{"model": "contrastive image-text model", "dataset": "small charts drawn from random numbers", "train_examples": 203450, "image_size": 24, "crop_scale_min": 0.8, "horizontal_flip": false, "translate": 0.06, "rotation_deg": 5, "tokenizer": "word", "vocab_size": 33, "loss": "softmax", "embed_dim": 384, "encoder_arch": "vit", "encoder_norm": "layernorm", "encoder_norm_position": "pre", "encoder_activation": "gelu", "encoder_mlp_ratio": 3, "encoder_head_dim": 32, "encoder_fused_qkv": true, "encoder_bias": "none", "encoder_qk_norm": false, "encoder_parallel_block": false, "encoder_inner_norm": false, "encoder_moe": "top_k", "encoder_num_experts": 32, "encoder_moe_every": 2, "encoder_expert_mlp_ratio": 0.5, "encoder_experts_per_token": 2, "encoder_shared_expert": false, "encoder_patch_size": [4, 4], "encoder_conv_stem": false, "encoder_layers": 8, "encoder_width": 192, "encoder_positions": "learned", "encoder_pooling": "mean", "text_encoder_causal": true, "text_encoder_width": 256, "text_encoder_layers": 10, "text_encoder_norm": "rmsnorm", "text_encoder_norm_position": "pre", "text_encoder_activation": "gelu", "text_encoder_mlp_ratio": 6, "text_encoder_head_dim": 48, "text_encoder_fused_qkv": false, "text_encoder_bias": "qkv", "text_encoder_qk_norm": false, "text_encoder_parallel_block": false, "text_encoder_inner_norm": false, "text_encoder_positions": "learned", "residual_init": "zero_last", "optimizer": "nadamw", "lr": 0.001, "beta1": 0.95, "beta2": 0.999, "eps": 1e-08, "grad_clip": 0.5, "steps": 10700, "batch_size": 256, "epochs": 13.5, "lr_schedule": "wsd", "decay_fraction": 0.2, "final_lr_fraction": 0, "warmup_steps": 530, "weight_decay": 0.3}
Rows from expert 20 of block 5 of the image encoder, named by matrix and row number. Rows with one number belong to one neuron. Each number is 500 + 25 x the weight over its row's rms, rounded and kept within 0 to 999. All counts start at 0. Numbers have three digits each. After the name is the row's rms in percent of the matrix's.
# up: expert up (encoder.blocks.5.mlp.up, 32x96x192), inputs 0-191
# down: expert down (encoder.blocks.5.mlp.down, 32x192x96, transposed), outputs 0-191
up.71 095:528515547497531435487536497538488513518489451484495493488497494478498504484502484514496487458487519505475500545488497506489499471488477458511502516525488516486543541522490537520541508485497493489552500496540496513520502514584500490503491520523494440514512479478536533492536522485491503511490490510460455473458504515457484482479506564490506502526499480520506488506507566513479522495503473473529531491494514512500500516482529489494428491521526479524447520491528508457487536463490505490526468487554540500524505482460501499525498508494478463527503502483475488551443491510493480493
up.72 078:520487497522467483486521495473499505522506508521461496482489457500507495466480542518484538499444495519458530513495501503562494530435497468488567501497505502469487511514482512491496514518510485468509490529488489505494495495525543512524516528514451540506459558511514503479451529496501509551550501510471441504503471479441517503485530503519516514487485498490461546493495519485515535471520516496518465498502559519511491497511524458497465525511484511519510497469489452482473499477497461511522471531540531452514477496464505467493527472483459536498456501473498515508533513521491503511
up.73 050:524452541460472475485508489462505454515490442499511489516500484548468497492523533549485516484478515501488512505451518484548563501469497495506500533482483481480481506503478543535495521568486511527549538500511515524495529501536542494502512521515537487482496542508533473439480465472497494500507488508480489511491519525488542505481531522538463502487517486519460479486530516503513496474473526492511535464499525486495497488490475508459521509493485509475483485517515508484482521480460498503467457501522517505561501483469490476481488467567495480498518559477497491470537524517489504499
up.74 063:501466499492468457501512436460504523513533490498509480517514475519499482498495531501514462496492548519472532511501496506533488499464523471476573485504465470499512531498500520476477497517509490481551546468521506501488513502546522509488525544533489486524445533507531552511468492518485499484478521497440495499501502498428512509479519520536479499512464515531503535451513513495521475477458497500478493481492517554511477535443468468495504517513515443533494489522544530510502493472465488523517492514494516494534547492480521467499507511486487476484497533464519477519479489512503527536
up.75 091:564479505504521504483511500504480461499487516476498530485515463504523505483514504528524498470468518507489521578476552509454498475523505494504517513475497495457475504471480519517502524509494529509500504486563513550535498495519484487499453494460487463509543447511481538492519513500518514530495532546505505474472527510530527504522508530463524511490482505489468450517497561503510490481498496481534526521490495484513519488548497530489488510506506509489482502470518506472470547436503442475502505455518503473481481467453487461480511480528462489560496518508500472520480501519477464489
up.76 100:549507475454498523507496505546447475514480498491516537524553496465474505467513523535548518487512471510518493525468548466474497483502519505487516506538507494474465521499471506508503523472491472551550452467500485516513471502498504484497530493501463473482513498493485511528503479491519471501480503519519506490487497479486520508492493504463489501510478493517489500548478555547450506434554485524557488523488483528527508487478494536536506472550474546482504484484496496484501503473527461460526514511532511491433484473509463494503523487495508482522490479517487522516463461535463498520
up.77 086:514503546501522462509550489520473513520497485490485490494520480448492496481480540534488518451484477498475475553477490510482500453506502499502535528533476519491525546486500518495525476479487495488571473462526488518539491518517455480487522513497468455542488506498533528518499507494490527503494504512468477471440516502449516498485494513512499493537482501540523489512482576496451505473518468498531509517491500550487505497498481479524448485523500508507463519480511502488519510475483465484555478505568529501467484495480511496517512502492475471542477502491495493546452512528485504538
up.78 100:508495480479519486488500502541506512481515495482518542485499456492493477506464474542527469485474516487487531513488543521489510466495506497505451487467505511497534528527538545521500532519507470500522465525498504540514478484520534535471516503525476473529525505500538527497486504478507491470512492506514443447452468493485490491498551521493530534513446476470513519530495516495510497481466508512534502536500501507555521510457551468510454504532499484498482486467522495435481556480478483481491495495523500457569489506453520489500506509530444492513530495518445510505496489487525503512
up.79 108:504498503467498493505502484516524504463496480524521533464500501506466490482534463522522464487465471494492488470543546479500483507468486473518503526522504483476495514569481519507541499545522491503483486528466522523470509488521540550542508554502508518531485470492504505468546545503529484540523488527513445519526489517481489517468517519504520491485507482488485521466538485523480505522480510487465495488500565478492524525469524490438456521492504514520485481508511470470488539488498458527482503493518517496559492538440497507537466512465487507495507522447461482483478510517484506471
up.80 081:536529489456505517488500509536446505469525501497500520462512502488525484507508497495516499469506482507502535500473528492454527479506479478504499509479526496505519533540469533504501528489492493542505475464506514502506484502498542536493498491511489513455582487463528507484504503482507470523486499514522484470461501526488493487492522551511499521519492506449485487502487542475524539509524569548502527507473476496567518478465519518494492475547466571487472453479533498479493498475502446473504488494477506528505515484466503475517508512496453509504508473506462472480476511529462518559
up.81 077:544523510505519467499541503516476518478530483470518528514508466491447478474486490525535446465490509497494523509497477512501521456487491501525517544498442498496518520531509538498518548521475455497547508470504492508518489566514519510484511529552518475521479514497513551492479535447478527518462476466459483465483493481457512503495540564494510467491474476531498504485513526516492511484515504495478526461468513504512518527464495500463469531492466493501469493492535527469486527489466479497529451496512526510528523512488532480514529502481454489506508525456489505508468486536481517510
up.82 104:505516475472494480499522514535502491476543497464522520517507515525475526501473470478490469472490463456555522490482518500472552499536492509556462522455515513512508511529504510505508487490504499527504499504491531511517539502510507516469494507546516509468520482453493502486496473489485484480488459521535497466473530534513503473499520511472521489511513521444480478468478476458477520519536549528498552471453473499558500461493504474470524475514478568486514448516513522516495523472501508504495508521478513532504518503475508482514466524499501553475519476485486498422506503522488536535
up.83 075:509449466513485469504541480483479479466518530493480525537495504534465481468517532535552464554543506468469507518485484479503517520494487514513530504468446469503485476478487492483514560521530468498509524522470495477490515531500521498490494513475497515498469489510523484474440488490498485521487496494471522528534464519502526482547524527512501486460498504464467449523520482486534516472523520499499530469470495529487444545489472516512565491495489510490483481522509475531499526488492549507472480498473513532491563492497507474556534523507500506493489552483512510475492467510484484505
up.84 085:495472489485490469509511437493504525513514499495514504524504474507508460519463515492519463466507558537487529501484477520524480490461509482474549498486481484505533528511521529470476490499525491479552514439527499491492490508538502523493533534519494453534464566498525552507488524515518512488498510493464500477484496492432518525461503500527470535505486526553501533452487537505508470482465500502496480493490502544504496516436484464491479506498508434539491502506548543489482477491456489521510502515516520474539520488482513466492496524491480479491509522474507489530483503523501540521
up.85 099:553507480479511544499501517519477496489454506506514553520537515467452526497524500495528505487484486465507503512495543450482489485535510521472519512514507539477477496518481507504523554484517540547485453492540494535480466509480508481504490483461507472489561462523473527507525491480521507509499498505522517487504522485514545521530511505452513488498475488476508467510486525534473495472559510492536514504482479477522481479520521548500493515526479537485501483459496491487460531470535449451512491468484505473453477493513478440533508498488493484540499505501506482517452486495455511468
down.71 095:468489522493506507545478502517485490511484475538517513480528506515552453529490493521522537485543530498516472477456491487497487519513475501511450498509552479547533502498471511525514517492520443503478486513471492500477478469479483514484521490494489472463521511477511463456533479488486520470501470500529543491481501559499434490479454491517468531538501488534480495479503512481488502532508503489513503506462449520532551474480473554533521483488523462496505489534523506518499472507496515534458520513490513502503496486487490519476497537527527463516555446511502463462492474480522528530
down.72 086:500513504474498442525514463510501495484493515502544505477555469516512456446519507498521499466499542493522491516516453469506494507477475451468507517478512498534526498523466492473565520530529508511519479511477495481487530518553506552496531549485511472526493485503521474442531525532489473528518464474503481480499504530461486446496545505499503517503494490535493505491546531471511521480473518521498500522481494517501446492486451458513500532531531478483507514503520463488488495480491517562513505478499484473506517482453513489484555499507467529522528520490477499475524473511491516530
down.73 063:478510545512517490513466510471479448521514491505536446515457541517502494486522500455500511526507536485558528512565476497515492471476471468484511479531497525510530492519496504475531483511468496511466506492501486496493542471483480508490535527494542557516507507438507483523518507521504525491485506481528498511493553516505484502465524525480490466537451503497512497462509453479474486543573493490460466474501524511509500509509474518489493511485538454479526472522435527502541519499540487483532502530487500532483514513494490489496486520493523503474493449517486481485554498493492489515
down.74 065:485482570508456469521504476489519483496461460553492480459503450546529467467515504537489512525509506505492474481491485488536520494460477482481466532499485459518500518455463491570525482531514480517470503515499469538496499476475539542458523526486505517450500506495480473526515498496503507484483526532517503504514507521479488504482457534521480502522518481542504505495506525503496504517465478471474497509485553515476515499502508500479497523484534466454498528507543494500531522472510503532497509507522516484519493516464522532446553452511491484489500516494512482449528510482493502563
down.75 079:485549535509516493551489485520488517538488443528534435557507518450498492515512473500507524519517491521512500504526493542530501491459480474449487506501517544516482476494505492477494503497448515531527454486481523489521495458496500537530532455504479497554539482464515467530477495559491520444505543478506515521514512494451507499487488501527472511555454546523529510498502471481449484483509483515505458541512470502506492484482498510547458486504466512487513498487489465477506486508491503476534484490509515516502487490527509501477506491520530447488525481518502497507503495462502506508
down.76 102:554535507449477483480500491535459479526478510505508499527493509478474527467540504496506519490519513513493474536499459516553515501516471472497481490481505492533517476512453533514510553541505545536538528491513509471514467500510494486501529496453486446502513474535508491502546519497536483506472482448493500467467482535481504496479516538476517503528452537514536444485542507495479502474490456497497499509515477514473454499529505481512473504535512485484478521530537498443497548476535501498532471474495479483523493496512492470445529501474503497530516524485499535530477476527501498479
down.77 078:491539537498529487517509510533500491514497484537515479510481498516524461510493504505506516478543491503534473473479502523509498518552467482513469483497521490586523481490490534535495477502504485491518497483520481485510509469496464529487504473465477457492535461479496484479545450531496498482511472489535529520486530567517445484454471487498493513532443512531477490508500500469487466515499472508483497493451467485552495475486488509553529477513526470486480516543520471524518495530515517510468531486493476499486492469510532507470523489533514478541552468494514476489512470528489508552
down.78 106:475503564522503510519486517493518478503481445496503498515488512494510485552508478489481498480539522493524504493483524479508534511526493518509448515534534506522503519483504504543469512477477472522482524535505499536496481508466530491504552484501520495439544539490478481497548439492477514460475490481516530505472532527509495513475444501497462518538465482530523444498489504487459472527507510481496518508475480510496527497479493533529532485485513484515486505514527525539515439514491510482468491507504492507481498500526498503493484498564519418479531451489496470480515512462454512518
down.79 109:457483494478471480526470491523527461479488496526505474524504521511501502514485481521531541505532511475511459519494525492514482536484506489477469512485547541525527513486520536536530488466556460488471434502454462482482487474480508549485546497505522483479521517489485463510508522489502523496520459494504510510491509530458469509529505488515450510527527451520504536472433487438493531525544537494515475500479445521491525492500506512510525484478503479487513489489483515518469485488517507514486496511489514511524510484522460524507505544502545532501492437523444508484478487470504506500
down.80 088:493527531475467464510509467557466482534487492472494486513497496473438534461538492486443542484503515516502508515515435504538512531483487495460493545482515513529543467516481517481476517522518548538521521523459567500497463516477509509538510483479509486551480550522506487497536511487507520488487451462504467478458497499484511515493509498515492546532462510502535477464509497510459480510501479496484479515508466526471483488519494473497466522535512473503493521529526483454453535494514492489531487514488503454519514512502501469489519496481547496501530491502513532494489504511508532487
down.81 077:436496537497528505499478532532533486486443483553446451507468524526561465532493521506515522506528502514522500485493512506487522531496493487500456514504523490539500497477495513538504489501484446517513488496476476479491493460486518512503517503462482500453539499472485446495549457508510515488495518520511519539535513523521465490469450520553466539521495492541483502481499506464514520522505511484518483510469517470501548487494486539536504493499526515502476518531508480510513478537516486485479524476461508468484474488493497534443523492545517495537517458490482485502525492487465488524
down.82 104:503544493469503503455504533511491510544489475473489476515488538434452538506529505467435524485468513516526495522538463508471512506480516551485492526516494512480529497540501473475493496499477550505505511512494552495524509528483512470544457494502543493553486492515525450479521501468486540496503457465506469540465518479500515518490520528484492492503490509476548492468534485523485500515502488495486485542535505490465523496542481483505480490521524520519504496499495485473475511535528507470501469487487494469482477536482502471506461491486529493459510492492498562516505535540511511439
down.83 070:522463511499483473490509512488520502513491509499494528466480465540512518463473494492492474500485485467488502488474498495502485492501502472558478486510464473448552508500530474503510504484500498476493526519511540559452492517516490485505483518483533530484490540482460522515494535494545513547458511537487488498486502496469523507449512555466539506481552483472484517507492501530500518518519514444489505510508548477462530512517543466439469488507510514471515477489473551525509548482496517515497482535512520531476512492451507505536451469468478526474480515486482519479519547507512490468
down.84 094:455478556495481493517515487500529483489466460562483490438513461522524458491520491542500515518499509519479480497478495497518510497453500476467478511505524473526496526465459495562528500510516466516484492530478471521500504471477544537488546529501491513451530505468491468505544487490506497481499535522517492488495495519502495499484449514532468525529502456546504500517508549478505507535465489488485498507496543511478523492471502518488489523478537464470493531498539469484532502474505499546483535488511480472540483519474500523448529483533481485485505498504502478467511490472478494567
down.85 106:520501471456504489463522501546492499554506495518528524537528538486489509507507512484522535486486512521476470522481490482527516492504483518505491511487499506511513448518470518485487562504479554521569503509478513477504457494509508489520509487500488450523489505565509491482533527515506507482462484449498481457475484484499510527505489504494523520498472509515498490481543521543490502456470490506529459518483461493497480485516486479536478491536496517520504503514544498452456533482531530509518458483477524439499468522487485478469519484491545514526522504469487543523471457512492533438